config.toml
model = "spectrogram VAE"
dataset = "short pieces for a synthesised band: melody, chords, bass and drums"
hop_length = 160
encoder_arch = "resmlp"
encoder_layer_scale_init = 1.0
encoder_inner_norm = false
encoder_layers = 12
encoder_width = 192
latent_channels = 4
decoder_norm = "groupnorm"
decoder_activation = "silu"
decoder_weight_standardization = false
decoder_blocks_per_level = 1
residual_init = "none"
nesterov = true
Rows from block 2 of the encoder of a small spectrogram VAE, named by matrix and row number. Rows with one number belong to one neuron. Each number is 128 + 24 x the weight over its row's rms, rounded and kept within 0 to 255. All counts start at 0. Numbers have three digits each. After the name is the row's rms in percent of the matrix's.
After each neuron's rows are labels from the 100 clips, of 14976, where the neuron reaches its highest value: "top examples" is what is common among them; "peak in band" is the frequency band that holds the peak. Only what is clearly more common there than usual is listed. The data: short pieces for a synthesised band: melody, chords, bass and drums. In brackets: how many of the 100.
# fc1: MLP up (encoder.blocks.2.mlp.fc1.weight, 576x192), inputs 0-191
# fc2: MLP down (encoder.blocks.2.mlp.fc2.weight, 192x576, transposed), outputs 0-191

fc1.118 085:106135105146092162122113103133145139149108114084100131113171144147099112135144146123140131124129123156173169120124156111150116105106166138129112126111174109196082137142165104112119145148160111140126164142113095077144152136132126091128086139118089126106145094136111138157139126128116109177165131142122101159153137150126135181101161168152121130136129145077128147123096110100108147097125132088141139135109110127146138086111099156205152148137144157124121138127143113147132183143109110141105106126126081118087149097114170124139125161132128117135142181143160129121148133168140112095
fc2.118 094:169160113141132068188112159109117095172165094126106157151147137125131135132140114210166122080130151110080107131129140135146129106113123131122176167116125142131147118073114159135148110125141141096119136113111169113095150113118109125097104096159117127083098098131156134091109161137109131085098129138145147103086095109126093109158097111133132133126099134146112116144107127131157114154163138128122127157094165149148126140109141116104105117135084125068126125116188145132134102137134141129161134113125124160136136153127107181156131133120119140109115144188124145142125142112101145115
top examples: quiet level (71)
peak in band: 500 to 1000 Hz (58)

fc1.350 084:143103122069166161102122128106120126150138117108162144121115120176166104058124134119137158146133101190174140141105145141116137141107100121123138131106167122097139133156114155126149128130125122180105151107148127134123116092141161127092117148160119167107125137113134181124131080100111169095120131111151127091141129120120101170151108151121080160147125123122118177116176117149105114165118146145120117087128146120129092058093120142097151140095133134125140113119152123120147109128188152095137127145168127122127145154164175114116113123151112123149150122116121125122089112167097135116
fc2.350 092:144122154112167151141103117135103144140133110133102153139127103121134078120130152138117108142140132128116076168136112123144125107135123102171129132140147131117109162145177139126136126112131132174125156133125094141126114080166081079132121094115136113128153147139121126149134129142111109169160134152098135157121083190117136125149121122128176139137111126132132115129078123133091163119100121131133146131075153106123169181111108107131093119180097117160139167126082066119136125129065118126105107135135145147123147123118140131114131119067121085159124155131121089118157110081168176151
top examples: thin (high-pass) (34)
peak in band: 0 to 250 Hz (39); 250 to 500 Hz (32)

fc1.395 096:132130131073124152122156147098112187164163131120140148153142111119133143144155126124175109159097127140150123110169139144155093141104128144082126160137126126106185120136173107154142132148134157078102161159117078103121127122160136064127093117130145141096125091144169153124125097077129149143102170124108144122117167157114095111117126140136128085128132148176165127084170121134120126103140148126113106104128107180116136109111123146083160165121103127153167151158128128112138114130154129104127159098120158117142169150120131154116130150125124123080144138135166131140120114091095124136
fc2.395 095:087156140157153125095107111111140151116118153147146152089132132128084053134139140138100160158138091146162131135117121145114109114142140142127135124115157152110159116131168169144152141139136095120148173128125117144132134133135138127166094135159136129133126116148119089159108135112154103111130100136140130132130088109182155130155080119128193150122125147109114153127099111129129129116148110176153166096097138107158094128150109113114132142162144128145149118053125115110086090120141085068116150123124117124139111123147109170164088108146157111106092164107077119128135082157147132134
top examples: organ-like (28)
peak in band: 2000 to 4000 Hz (61)

fc1.12 096:166125121088156152084122139082130144129161095107108061139143132123115095134128111132147144143143136097118147109141123117150116142129151088143107133119130115087127169121134126147112135147109132119086121112119147104151119114149124117092126166146122116145146155218168136147128117114089089072160162156127114111091088105145124111131143116134153148109132107112157132147151113147134097113086112155138117137132115139146122162137101148145194130122099141137159152084161134130140148125135122174120105135109107125137095101108141146139105150139123136037155153114149154153106137116174154153
fc2.12 092:091126136102076165137133081144155136141119120105097113105136149135166144154117161146128112109104117191113117147146112115140100122142158164085161138112140138110129147131140109124140132117160157130169106152122172161117129102127145172165121122139133137139083121046083120092168149113159167182091084107147132129137106143140138118145121137125155105142117127124111147091109112102125158136169142119123168116134134126105122095138109108090075143120177138106115126133108148126111115109124131123137157105154160126136164141152110132123154127121139117188089119131105123114105089117079092100
top examples: organ-like (32)
peak in band: 0 to 250 Hz (35)

fc1.216 094:109103117209108103160136152094131085129125117127110191109124143058152143132118126098104156090144111124134136122134109109131104118193115140111121099108077147108160126127102122129153082117146174167112100185146108105112174134161164112145122105122125140096087126115097111129112132166108104123136130122099146155130150167145120138118120115143119132108127150115140120124127131136110121149114115145158150137124128141140129086098183152165127099151113125130090086151103122145159118136104138133136126105118103120106154148105130092091166113154126165135130111159137141103141165071122101098
fc2.216 116:100148110133113099107134130156126123108185126161089138124105124100088123133144130131124115121052119129167141088128143124119119179086128109148148108124128154168129108125134109102076144134135128140141132124128141173121127133137127146082133104117119156110135101136128140154129114129135115089160169148117173129121106120095196064127111116154134129134137120083120108110116110162122159087152162120157116160138170153126109071125161160134100161098118137146106187122121155088119151153083144109170125123142121115127122117115108134173117147099085126135152131117118110166139104148111132170
top examples: organ-like (35); melody instrument: organ-like (32)
peak in band: 2000 to 4000 Hz (52)

fc1.0 088:156103156106137093143135120131114118146111125141137105122120140113132105130136127120145071128134108139121092114109132124104171136177159141168112091122162116170122122102107131141113167123151091171113145072141131172112119123132135101063159140124148117075113119147104168119158124126143100113121074127140168149159158110109098123138131149174133164100142109142105145093107096145110094126110088125125147091149144187095123150146117121129157149131137121156123120143133143130155116134157126196135095105103192072093130111128142130129128139105131163140109120120128116139129108121074119087
fc2.0 093:099126148110174096126165094106128136114082154146097120149142119184123156126103107144115135148102140095148149120160122123115145102189120128096114136090124160088129149147146132107099113140087085163151143131128139100158149129124086099167141095113101131125152100158122117145123124153136152176120154119162117129057128114167106134143125141084090161122127136090127104175109168133158099170130138107127120152124151070159101111141124082126152111101113179100102148080132136132088130121168132119133116124131153133154139109129162103135117140143112105133138121129155126116135162127169122119
top examples: key: A major (26)
peak in band: 250 to 500 Hz (58); 500 to 1000 Hz (31)

fc1.489 091:146092127122158128127124108135111125124118072138154123120115128176134107120146131158141122118154152171140084124160148108123091136149105129131125082126133093141158115172117100133159124136163097093134132117157145106149142124116151086124149101089093129160102135128173086132138155118107155156142147130102111114136165102146099124102092090132165164141102073094128076153161121111138169157142103078168142141132119160126155166167135096150098154161111137127129137109091099146130081121136117126098117126164146104168109096111087125125168129126126115116112152140162111113106138119118173096
fc2.489 093:113091140126099136099109189136141115098132175124133133109161131104101140117132170137138149103124132106106125142148152092130143120122183128106107166135167168146096159162108120115107149154126106082148137100161124151135082145121121117167110134141121126148119093139131145093109137111103101143126115114149170146123112130112097093111127134138154159165058142149087104137099175128132127123159146138072170114124132148156095095114163120118146115113112084089112164128147129159169100102140102133141151152135151109088108133129125144117147134166085119132116151103123140166126148135165124070
top examples: thin (high-pass) (28)
peak in band: 0 to 250 Hz (70)

fc1.542 097:124180100169122163122165097119134094093097078123148131127101141117151126084122142076146155090108083150118089125132136136131116163128135109139068136105129163109129167119135155131155119155103113143141156119120186153139144112114142114156102126096099131155099136118124128113143112098164128155120138131130122104127104112108103079113123088141118162127124136102121092115134144082174133128108138162123113121137125082157141110164117123162137084122143124143149135138127111121125109137122137095116134143161142123096095137126147204141163117130143114122115125104086176115192119132071121089
fc2.542 100:152079152123147154111109158135144088144128154114112075141166109141130142151123139148105110174189138079157138120096114118116152132120143123134181134157141114096135101174098124107120113098179136165123099140124071115102123125174126119126157129123155122127153128143127112178143129160079136101099113133119142187115153154127122170093116153111169087131115125126126115087118141167066120129170121086102125130110128157110142127128118122130115150115090118124111108095102153106161110107124168143148089126112150116164118103106119140109123145152159101105132111124148093130169154136144129132
top examples: thin (high-pass) (29)
peak in band: 250 to 500 Hz (80)

fc1.407 114:133081109134127103139086150155111138125128087082132112087136116132155140136101115173152114139126140152145176160150118115146130102142121090133156134121160119117138155118140097107119145140127115132150184158154120125124099155102167175167124155134121105118123126129106117113115143131144138095104169166127115116150163115114137123143120132138101099136134128105139121094083118142084138096117110110089111094126166138122142074135182144141102063146181141137133139136123132151087120132128104107109156106150101103114161130155115121149168156111089155124114125173087082128127116102141199156
fc2.407 106:136162179157109107101153102113146134109100156182114164163134102130081094155156104149092132167141133088091073111138137117109135158110136132146150134121112128149138132162154108152107154086146103117134111111104151120112158116154145111114115112126114130114122161100119148115101058099100130140134098102112132127128111156146129130132116133127126136145142130113152133137157137167154114129099124147112119116163152072122088144124133135156112189094104132156129127110123095142181122143183114112162072143112133148137065156102142125110118145156154108118145098105139135138182151134133083111
top examples: organ-like (31)
peak in band: 1000 to 2000 Hz (38)

fc1.20 116:131149117143127130124100148121129129147111095133133125129090118149128148120112161133123109109128116114091108109141135106134125122139093099135139133132138101201091134071119122111136090094127110174108115142130127118143072155116117173148129089113126132143120147104102122176127208132127122088112127103139122126075142137180155106136084151082115112150120140139124121126117135130120140135091128095107126070135167113090102028101126124110139131112141136116125164162147120185136131107111125174111105134074157141124102115113117100141134128120148126140147110107109106137136159117133094162
fc2.20 107:143112129122136125103155106122101191136113177149125141135145145086127098151137107113157130141134107123122135145117093121109126146129121144145112108132126168103113140175159113112134136165124138140150128118108109134134136078111121138102114141129112120092137105137138150083119077132101142176109111179122129101169134117085112132152151114161164109154141103085137158078137125088118086107137125158129115188147139159126144202163128190143109120122118127155119110089092115076088114119147119146148142113119125071140138129138095164119089154127120117091145136169138142102130114125141172119
top examples: clipping (95); text has "clipped" (95)
peak in band: 0 to 250 Hz (96)

fc1.484 095:112147096142112118107104098115136120099101138091081107119109156148121123125139133131118096113128122123078111123147121137148132120147100138153133131155129142141120137139149134106103095103102139157156123122127135155115104134135166117117143132148120146102105122098105144132127118097141134130136118120126164103074134104145121104157071130123122134139194135137107070179064119135153132125114159114054173133145082125104110081109151093087118149093182129120118108129080162137143128145132123142121067117137139137163146092191144095115131094138146102129104087133126169144150145116167120135
fc2.484 100:137140149116142155122176145132109185137130110156162133113136137098114122128095087115101160114108126125162138092130145114095162146126157135133137097112155096136139129128163097108151143142150122160129101117127144112143125113096102152109101105127129113122115116156144111128118119161066160169115118130139094168136110136103128131101150108136160117125072119110121178080148125088108125105129109140165093167108180146170119156147098195134123106128094157165146106099154140103119122139120112111155180103108134116101101166089139154123137156097130134119155182149125125148138096116087145157
top examples: clipping (95); text has "clipped" (95)
peak in band: 0 to 250 Hz (47); 250 to 500 Hz (33)

fc1.368 075:157102163135155111113098106102099153100146080137121083136116135113131149094098178176132137128133140108143127140140141159151128117153082147141125145115112132139125148100111118101118155120136131161090100138103133131094142103099096086151152159102114132150115142188168140101126141126164157152102134150132141117151160084095141127166128097123143129138149091145124082168124102092119161089145116109120151123121129104112153093138138109116148140131111101114074135193091147110134128102126137128055139135079102075140115140110113120140146104133105139171136084110143131101145160121116127132
fc2.368 080:133126137124146138123147132130138117169075148118174102120100165089137128155176100106116085132140080104161139138111129144107117123142144127087156109115114118169118135144113117166135122094137106106166121118105133089144125175128161075126123144100131156169153150107108121127146120104082113182116107120110132183110089153101105125129126117128120157094106156159093163133105152145124134189143112192121127162083144134130126074138134095127091118109133101104139135131135145119143135096112114108147129130147128146154110176128158140111140119144145137076117110162140103125137132156163115081
top examples: clipping (38); text has "clipped" (38)
peak in band: 250 to 500 Hz (59)

fc1.424 101:143145097117150129119156141095132141120101109153121118124170103164138141127114104077139126149151151149129124123117130125121175173111121155133094143119141137107135077172158116121120142123147105123151134109176112116159128098089147138126153163070119090088166146105126120172114156113122118150140156068163133142143126141148115106096127127141129162126085124123122057143133099134123114145143092081106158146148113166124160099157129148120102119107129149154120056115122120118111112111153128101081107145128142131116111100165180128139103161121156116115111132111131179114129123160090167112
fc2.424 103:102125165107117164128166124125109128146133153142145140141141123099104080135133140148156160104098097086156113123094146109137103110133132104119148144136157142185120136153116137130150131112157102123096091164112138139098140134128138112112157094163104152122107115159095150089118103123100089180117082167125104152128120116093112093088087130117162121172080113130108138147097169143119130149135169122087115113128120139142130116128161128143131112150117102099111160122109158122146121133104136161165151116160100086156121141116091119125162125145135121145141131124143101158135112106235156130
top examples: thin (high-pass) (29)
peak in band: 500 to 1000 Hz (61); 250 to 500 Hz (38)

fc1.24 085:169097148150073100136100135115149070167132142110138149153126146147168148158113137192154140147131116170075104129128126130110127103141123134095137103062134132139104115088124148130123097139167119135135155160148101142138109141119108143141109157143107153097118117150113130123121121084107143127135089111092132124134126092087153101131109119147075119111139093127111105129108103091121172072086094122161145135093130136106144073096155130129120088119123144090112177124128145141163100120158079157173135130154133110110139147120129129124143112133146169156131128135119107134145158101126112106
fc2.24 082:102151164096155085124140128148143144120106132133139147110114138127144114117137124162122099136138128083087160089133103133142144125146164161186108159165115119093156161145159155128150155119099106106127125159087112124102149145141146087093157088107110096109141114112144130139172100179120115121097121161144131111120121168136102135139163120129126108117112127110092147103120176111063085139161143174154101095153145124147147116200121140124137154143134102125145141084134110124090139108107136120134158138126089118125125134077119178119112138172114122078115113103113112136143130131121089126
top examples: clipping (47); text has "clipped" (47)
peak in band: 0 to 250 Hz (53)

fc1.191 067:172121106130118107112117134114148102086146138160141162154097126132134126100082086130119165150136159159203112107172130130132085091118114114116134116144131089139168133119129136128132084087147110142108110161118112140115137106124162126104099113163149102129162127110083137093145103106094130097136123122122131152111147149185141127132141195137156124147139126146137138123128164155073135133128096129159162119094105153124147135113121131145130128156113122103143182107177119106134119150126112138165117153131158119150077163097126054127122112138152165099119096144160126113141128113137115161
fc2.191 079:091143146133185082177117133149146133112145113135161118110129145130086130134128136150119127134141086088109119137131133154055124154160125105170138127116111108079092168141158095175162170112150151130125152123103131132105160083105133121125119111090100101158116103181145110181127091125115153103156186121106105141145119115146123156150125084122126162132156125140135126136133114128138155134094127106151131130125103139144149120134158129124103114099157151142120128106120124115086083147138134132116133112175132151117112086166117118086091158103152094128114168078147106149139127110112157147
top examples: quiet level (70); muffled (low-pass) (29)
peak in band: 4000 to 8000 Hz (56)

fc1.99 082:171150128074141126101126174127127169112144108141105070128110114125082119107108114158107155141119122149087122162075124118112125114100128080112127110104142141138162138118164126141143108104117162165091120101129125123158143168098099149130148115131143163128114116158153123113098124134140124142151134130117110111101138139135091083163170079141174143176154133130132148115138106106146165151125092131118109127096145137136088110112084151141128123166097114136121106139129179157119119104120127149088090077121129093155117113144113094124084127150137185105169157108137127150131172109114118106
fc2.99 087:096087155118134163121146106146161137110129120139128154138114140112149160155121098140190108146142093092109140099116112137134121141137118164116150135175107120152129084131100113133108170112150141121138119129130135135068119109139132126114124119139147101133148151135143144158153104085143146087102090134158104156148134124117102118165162160063114100074131113157149127091138118153126116133126176112153130128153061131129184135098093112125133112144125129127134145151074136148124168139106085112162146130127137146117110124122163141146183130107105090105134118148085143144108106149163133192
top examples: clipping (81); text has "clipped" (81)
peak in band: 0 to 250 Hz (60); 250 to 500 Hz (30)

fc1.260 083:123129109111138137142137123168095133127112149114135099143137119125110091140137105134131143122168105145071135092154109118124145104149143121165140143161125134133142138154129181155171132121172114157122123127148194087150092158095154166078129109124084151114163087132126110104142188126086113182092156163126110138110128131146088104104127125092156144125142114145068111170135127085105149144147080126113093122133139075145092154138150119093134114134086145090156132103104135130152118101133128133106110111115128141159109150113124106107087131105143093154121139137099151114152134135118146114
fc2.260 091:161104144088112184163133066116132135116150148175113151116154095148132132125096123097131157104141141094146136121133161150130122148129140125110116122128166144145126126140148076072121148148116117129166069128136098138142103112142105113159137140113116101116126152095138157130092089108133159119125091130113170101129171132094107101052130137127121112152091126139144095128134151121140115104149146109134122152166159164103135107126123098142097104158177103189135120154136098117150074151114157152163151107125091107118140131123147143138155118120116171069119122129123150133120108137152123151
top examples: clipping (78); text has "clipped" (78)
peak in band: 250 to 500 Hz (93)

fc1.240 087:103167127086143108153131099177157158174142122090110097121162168142137122114131137128098118113082101111083121116162121097138144116177141120141130144141165146105117153129117120127135161104123111120159162095092072100137109107111088152076141107134130171135116177147155125113118151178166109161150139147120105122163134090091117147099149120149162159135106121127165097139137111097114162155136138088174192090141119162159141114134140118097099149130104105126130149132119148129128138132125112130139133136136117114117150115125156125111143138125162161138107127113163115094157084154124086132
fc2.240 091:136110132169106151101131172097102120116081159145130111141116132147121139118159148132127118147158164141101105137113155106131093110113136132131152126134104162161107070119078160148132091175142099149116140112141168108091169140130154104147106160129115132137117099114080127140169117073118138085148082089138109146111108124160111074155126107143119160092108155151118166101140114130145163119145126167099107169115154155116168126093121099114159111125122153173171132152139094170135133104104115140122160079107127115146127145105143119106148110125095096127128156140137122150105129136153146107
top examples: thin (high-pass) (49)
peak in band: 0 to 250 Hz (82)

fc1.505 080:163116075150128123103096143141129139119140148150137124131116147139136150096144094147129143141139094141140181112104137148148132144131112140123150131132135147134152081152133100137149121106165107152139128124141098131111113130130131101117131130124161085106163104085114109117139142119067120148141106097112126141161168126165148186126129184125108069142153147141155153146152159122070102139118163101152155134137146122136145069134112070145165130112123145127149094141134152114151084129122118119141076158146095169134132133190172074132100151127116134139107129121153170150104102115118166130
fc2.505 094:100106188120164092166140141132124097136125107121180203140149130119105049119121128125153129108132131101107127148113131149116121092133115116137101103125135100129111153102140108167145132134141122124088112123127120126104113104117129140124135116100135127123126141146157144156117088130143131132151163101111116120095097173104154093147122074125092204102116141113103134176108104149205163156121112129139137118117110140142107152068137172131115094135133112130101159116143112125133133109145142131089110093120136117150168116088122139120111137153092165144122149146133105135131141149131180162
top examples: quiet level (71)
peak in band: 500 to 1000 Hz (50); 250 to 500 Hz (32)

fc1.172 119:149108162156134158162097122135097094134113152171145159124133132094084126102106129166106143134129134186120106136159088087138140135099099132109110073123106117196122121160119129138100136147163191102128099115098140111113136135147172156141129098104134145091104136107128126109133146144148168128152107125120117136123140145104135146093115137137142117132112132109164139121101120144115136118126131111113207124124141148132141152152112112106107088113162114143166087141105161138124124117097121071148126134170119113139115132136132098103096155145155075105138132101135090098111174174102163113
fc2.172 127:120145092129137112129168157141144097109156140083104157136121140122140131175109126076114107127118138065122118120148130192127110078089158129148144160131151149188151109096132121128154142124098141122174160131154111114134128126108118099104127152148138112129147101146121109146136145088130100127154147126116118110099120117140118105073144096122126110131167103146134101126141159105138152147118106131107122130127150072131113079112146162141149139141094137121078095161150103163160119131180116112119148133147108132115139121153154105172133167121077167142071114151138149150126113086171131110
top examples: key: D minor (28)
peak in band: 2000 to 4000 Hz (89)

fc1.107 100:124168113081120128092102134156129127126143088150134160097118108116134122127115133109142164130164135103171131135135165130136131133108142122126139137107159156077081128147159118173120119107127106108166116100122150089148124138111168170099125134176133096160130116141110075123121090134114128119138122121096176198125132123152167092113127134142119138110101143160143126165136132121141115127143132158143100131107118121110150142116096156174116135153099136124148110188110114123172162115157189110162086138127152143108142136186123113114172139107141144101136085117125130150093154126110089089
fc2.107 093:134073133126150150125130132120131176127112172103138145121138141134116127131114132106137089103108129151127146098179115145137165134110107137132097097145101084121131087112111133103155141166148158150120136138115120162103137126135144103162141110072134134108113181105124140088120128133143129120126138159174099090126117149158130161144108145130131132120159145090101130154142137141105154171101137078114132155159151101127152089139131115086155130152151129143105132168130129123112097183091097133087136098180136145110125121085158101167094137139133087160136105108139115174124075103130185140
top examples: organ-like (35); melody instrument: organ-like (26)
peak in band: 1000 to 2000 Hz (37)

fc1.138 085:101121133162107134131120162116126081153105138106118172113102138129150153142133143118121129141138115150167166105110131144121117127131116113147130123112092120138116151101098131071126130121115143081128110131138153120148133171119109149156128112126124138071138123080141104099162151143147137137162108113160116143154125174072143139097165151151120151087149151128144170133138110146150156119075132084131125163131146110152156076126086167184119074142168126135125113102145162085149103144117151097118085120091106133143137131150131138091152112119147141125126176108082147118110161152131183126
fc2.138 087:101138119148079097105131140096123137115114113123109106145140178129147092093152117118121081110112151121162107115128145139124134129122101085152146129143100129195142092110094095190075118177162122091112106135105127144102154130118129114122123148179127137101112143148094140148091103093117105114123150104131128113098127112142152157154088129121085139120112100104146113137062138167138134130151144125117130112152155155158140148164174098093142142145137168141116154114097169117127185162124119156146132119130137151151115093177160131123125156175124099108137117134152132126137128116151127163
top examples: organ-like (28)
peak in band: 500 to 1000 Hz (36)

fc1.148 096:113141159148148115109115148136141133126125164108113128158158124100152098101160157097103134099090144120138086128123142117156160138180129169108165148122125128146091120113141088124191094145078095117135149127109136141123101150133140118125126154125130116143105150090106115137121171111153103134129114137145101115141091175153147106100111152157105102143115134104118125157158091133111133119128127103054155120108108127096140114114088082167132179111116162117157158168137092137159142121060126144130114139112112102146088141105127132127128118107180178102159146153104126112147153096127106126
fc2.148 093:094140099160122123096088124115107138168127102162156136124116149116087155126108149078124096132166107135151111135102128145146119094105097152120100127142126124140148134123104155147122139150125145095085106139133126116138135159141152110144143101147139115104155112178147132105119151170087139090102173110117176149105140105116125190148133106119152127100139126158122112153119141106140127140132107128176123111125130140111150128141148145099135064149133148120149099080114127116101156135196082165114131165152119095107118121168167134100116121137125089136080100121161155184135113147134159082
top examples: marimba-like (27)
peak in band: 4000 to 8000 Hz (58)

fc1.206 063:090152099107140143112101125063128143135130063118172101132141120138106125153116103129132123138132133100140152125124124133139114101131150112179149120097169147146118144129068127134138099124152103094109149133136117141147112101139128135149093196131110125080138120100148141151121129138131117160148094194152118147098106122112086155128138148121145122162144096116127127089127148150130138145106131141167100136139127107129160171119121197166152120166110128119110163134133124116171142113127124182102126130133118127157142154152137087123122162101152201091124119094155127145118118124122082090
fc2.206 063:132154099142124128151133124171124149107087149113095134142133136145143134156123157151095148127142097154116094154150128133085145125143132125126145114111089125142089161098155103107139131114127130148139115122109164157148093168160088068151131072170106127129143116169194114106113116133111138093107140106088134132122135139123155086164148130145097149144094182166132133143105104126131124156147111093101098131088141178176098125112134127131131138087139067111123110106155126143127094131125124153163161167141162125102114133133149098144130123100120085136089146165114116094128099157121155129
top examples: quiet level (59); thin (high-pass) (47)
peak in band: 0 to 250 Hz (96)

fc1.564 082:114144128096116098119124071121039150109134147116138111169118134168128103115131162156163110116123106104122132103157134113140159104110127132123162130140154126104109117091179123105112078158145154118103136137108127156156124175150140162130130098113162152143117099121131145118066159079126129122112141095091154112122154117112136101148132150108135124161095147148121136107146083134172127100128113144127155148172143104123114096105130132091153121104143122140141141121147147164102085145146142137144152112167152092151153096164156145134124105141159133112141134121122086110183141163128076140
fc2.564 081:143113142124146154091105173124181159118120120142103092085124131077124122145138091104107150111130138141115142133107149158140126155134122133162104128119117126115126145181159108135119167077099119116132123152154116123133089044082113141135142129104105097129129145151138133139163112189137101174109085134143083168126114127118157148141096111134120130160130108136131151074107153113066141127135143111136126128148107103127166150157087175143107119158110105172129122140117137111123150118094110108111088156146126162115124147111119123107153118115111133142115142123134180165130108105129185122
top examples: thin (high-pass) (28)
peak in band: 2000 to 4000 Hz (50)

fc1.182 087:074136110144126138067119091143141098098131173132099136137131178152122153137146100101101135166169129141082149145070164144140095149146118135162094142133140137163157136115140157137108122107092143111143095126147112120139166110154106114125140121083110084118146088100175131154131138194110124166133150081106145156099126132140115118149158147114125106130176104100148097117085104132119136115139132165101154118117105140126130074110102138153101127167173126107122137141109120135104108132128151158112123068150146132138105096123120133161104118133161148083133130107152117108137141126144123140
fc2.182 095:174123155134108124090143174094110177145117138105156113161145158123135156118108116094109118133119070097142176088130122111172080141120152160143137136075109102162154169147118120127151113122156116129097153136104140150127111118112117104175110118102119121133119145085177182125168116084119151146120100121122134113134113112116165115134178147115124100148131077152066142104134150129138097116094154123125144150142110149140145124130147108110108133088064142160136127087118112124129172184104140149135139155141142140109143120126149152108133138095101153136137126145086139120120109138126150138
top examples: marimba-like (30)
peak in band: 4000 to 8000 Hz (66)

fc1.415 107:133099102130110061159145120098134136135126113123133151130124148163126154111160119099139125139158108139052103130163149126122126151157112111156136144100157139153099117110128143094129118127110126153155136117155114084120109128136119127109150106124151126136092111147134154137132168126138115171070155135101079124154132138102145100072109129153125140141143115162146093133129097102162141144132132105139149146144078137129140126120103140123154128135048125151126092140093146118172121152162107140135179143111124136129100088188141150104131102091148154167087170152120103133174111162109137135
fc2.415 092:143082148162127165119159153146117161113090152167085090158133108097134105100135148137127107124146126111112143124123153133138112087155156135127150131138103104110127113097082120124134116165129123162128121143168135188115143169124108156112139157094141116168142115110118167109129129119166131115157092129148140157084127098108088125155114096119149086128072148144094115117154153117157156140148122156085085101137144157072126142131144134116162092092155138140126134138165140150107139121101094160118112145142105122145134149079099118145149076142109104126166136132138174108104115126132134082
top examples: thin (high-pass) (28)
peak in band: 500 to 1000 Hz (40); 250 to 500 Hz (37)

fc1.21 102:128116111158140089139141207122085183126140116140126132113135138115117135164096113101107125133142110135122150170160076114173155129127117091099111142151117115121136113113045140082115144112108128104096120120145144116150118153128109169142130158129091054084147105147126104126143119131119111109165110117126160139153175149147121134128125088109145128157118115096130096144145106123106136144118125104110121103149140109104176168120151110131066146153120074126156139175116086110115141116123132112115123142095144131122145131103114087122131154124111149130116119090161117127154173108111109105
fc2.21 111:130126142111124114150139067098121093125106145149172150159145153112103120123131123175170129142135128120125117122137155127098101174101126183162122129123128147139094093175114122159125136143171141137144121124123122158083129118126172144122120102121139185109099140084110141087097159119125161142091150155136117138130105105119130110095106172138144105083180161147103137180132131145153113074109143160139136096099097166131096069137096129094148137151128176111107128133124180121133091133122108114131117095099102118119134138171128147121120151134124118108130119131095153143153087128153124116
top examples: organ-like (28)
peak in band: 0 to 250 Hz (35)

fc1.45 100:131125097095093163143138148136128139125128116124103121120125130156113128108147107194088129112139151101189178139123159113137090124123106075140143165089147121163125138116107143148136169097187133139115108164094099133113125126146097180120136103134108116129090119159092171135077118131117140090111110147122137127133136143104161112152128134147119131090122101139114179148104149116135140126097139128118122128150161114161084114160129072131137124139130104147145165076129093116135160143171121138094127136166111121150166125141113124120085121134104126126088103133136175145137122132131184174
fc2.45 102:139143137095164103148075095109126124095147156114122134121107090110140111123129122177180107121140104161103096128124139136131168149123147132149086130164155136107106099145171131140105129141073126107123161133130170144128173114106144124090166099151143101089146146145149112118132135076116076152159168101110103105134114136119128138138139122151099170133125129125186055189158095148120119125120095105156150139140127144136147133095150129137131141103129133144121145149158117091116081127102118115126116113090114170155117098149120115101130133119143168147123183135126102103143146124151106135
top examples: tempo: 100 to 110 bpm (28)
peak in band: 0 to 250 Hz (69)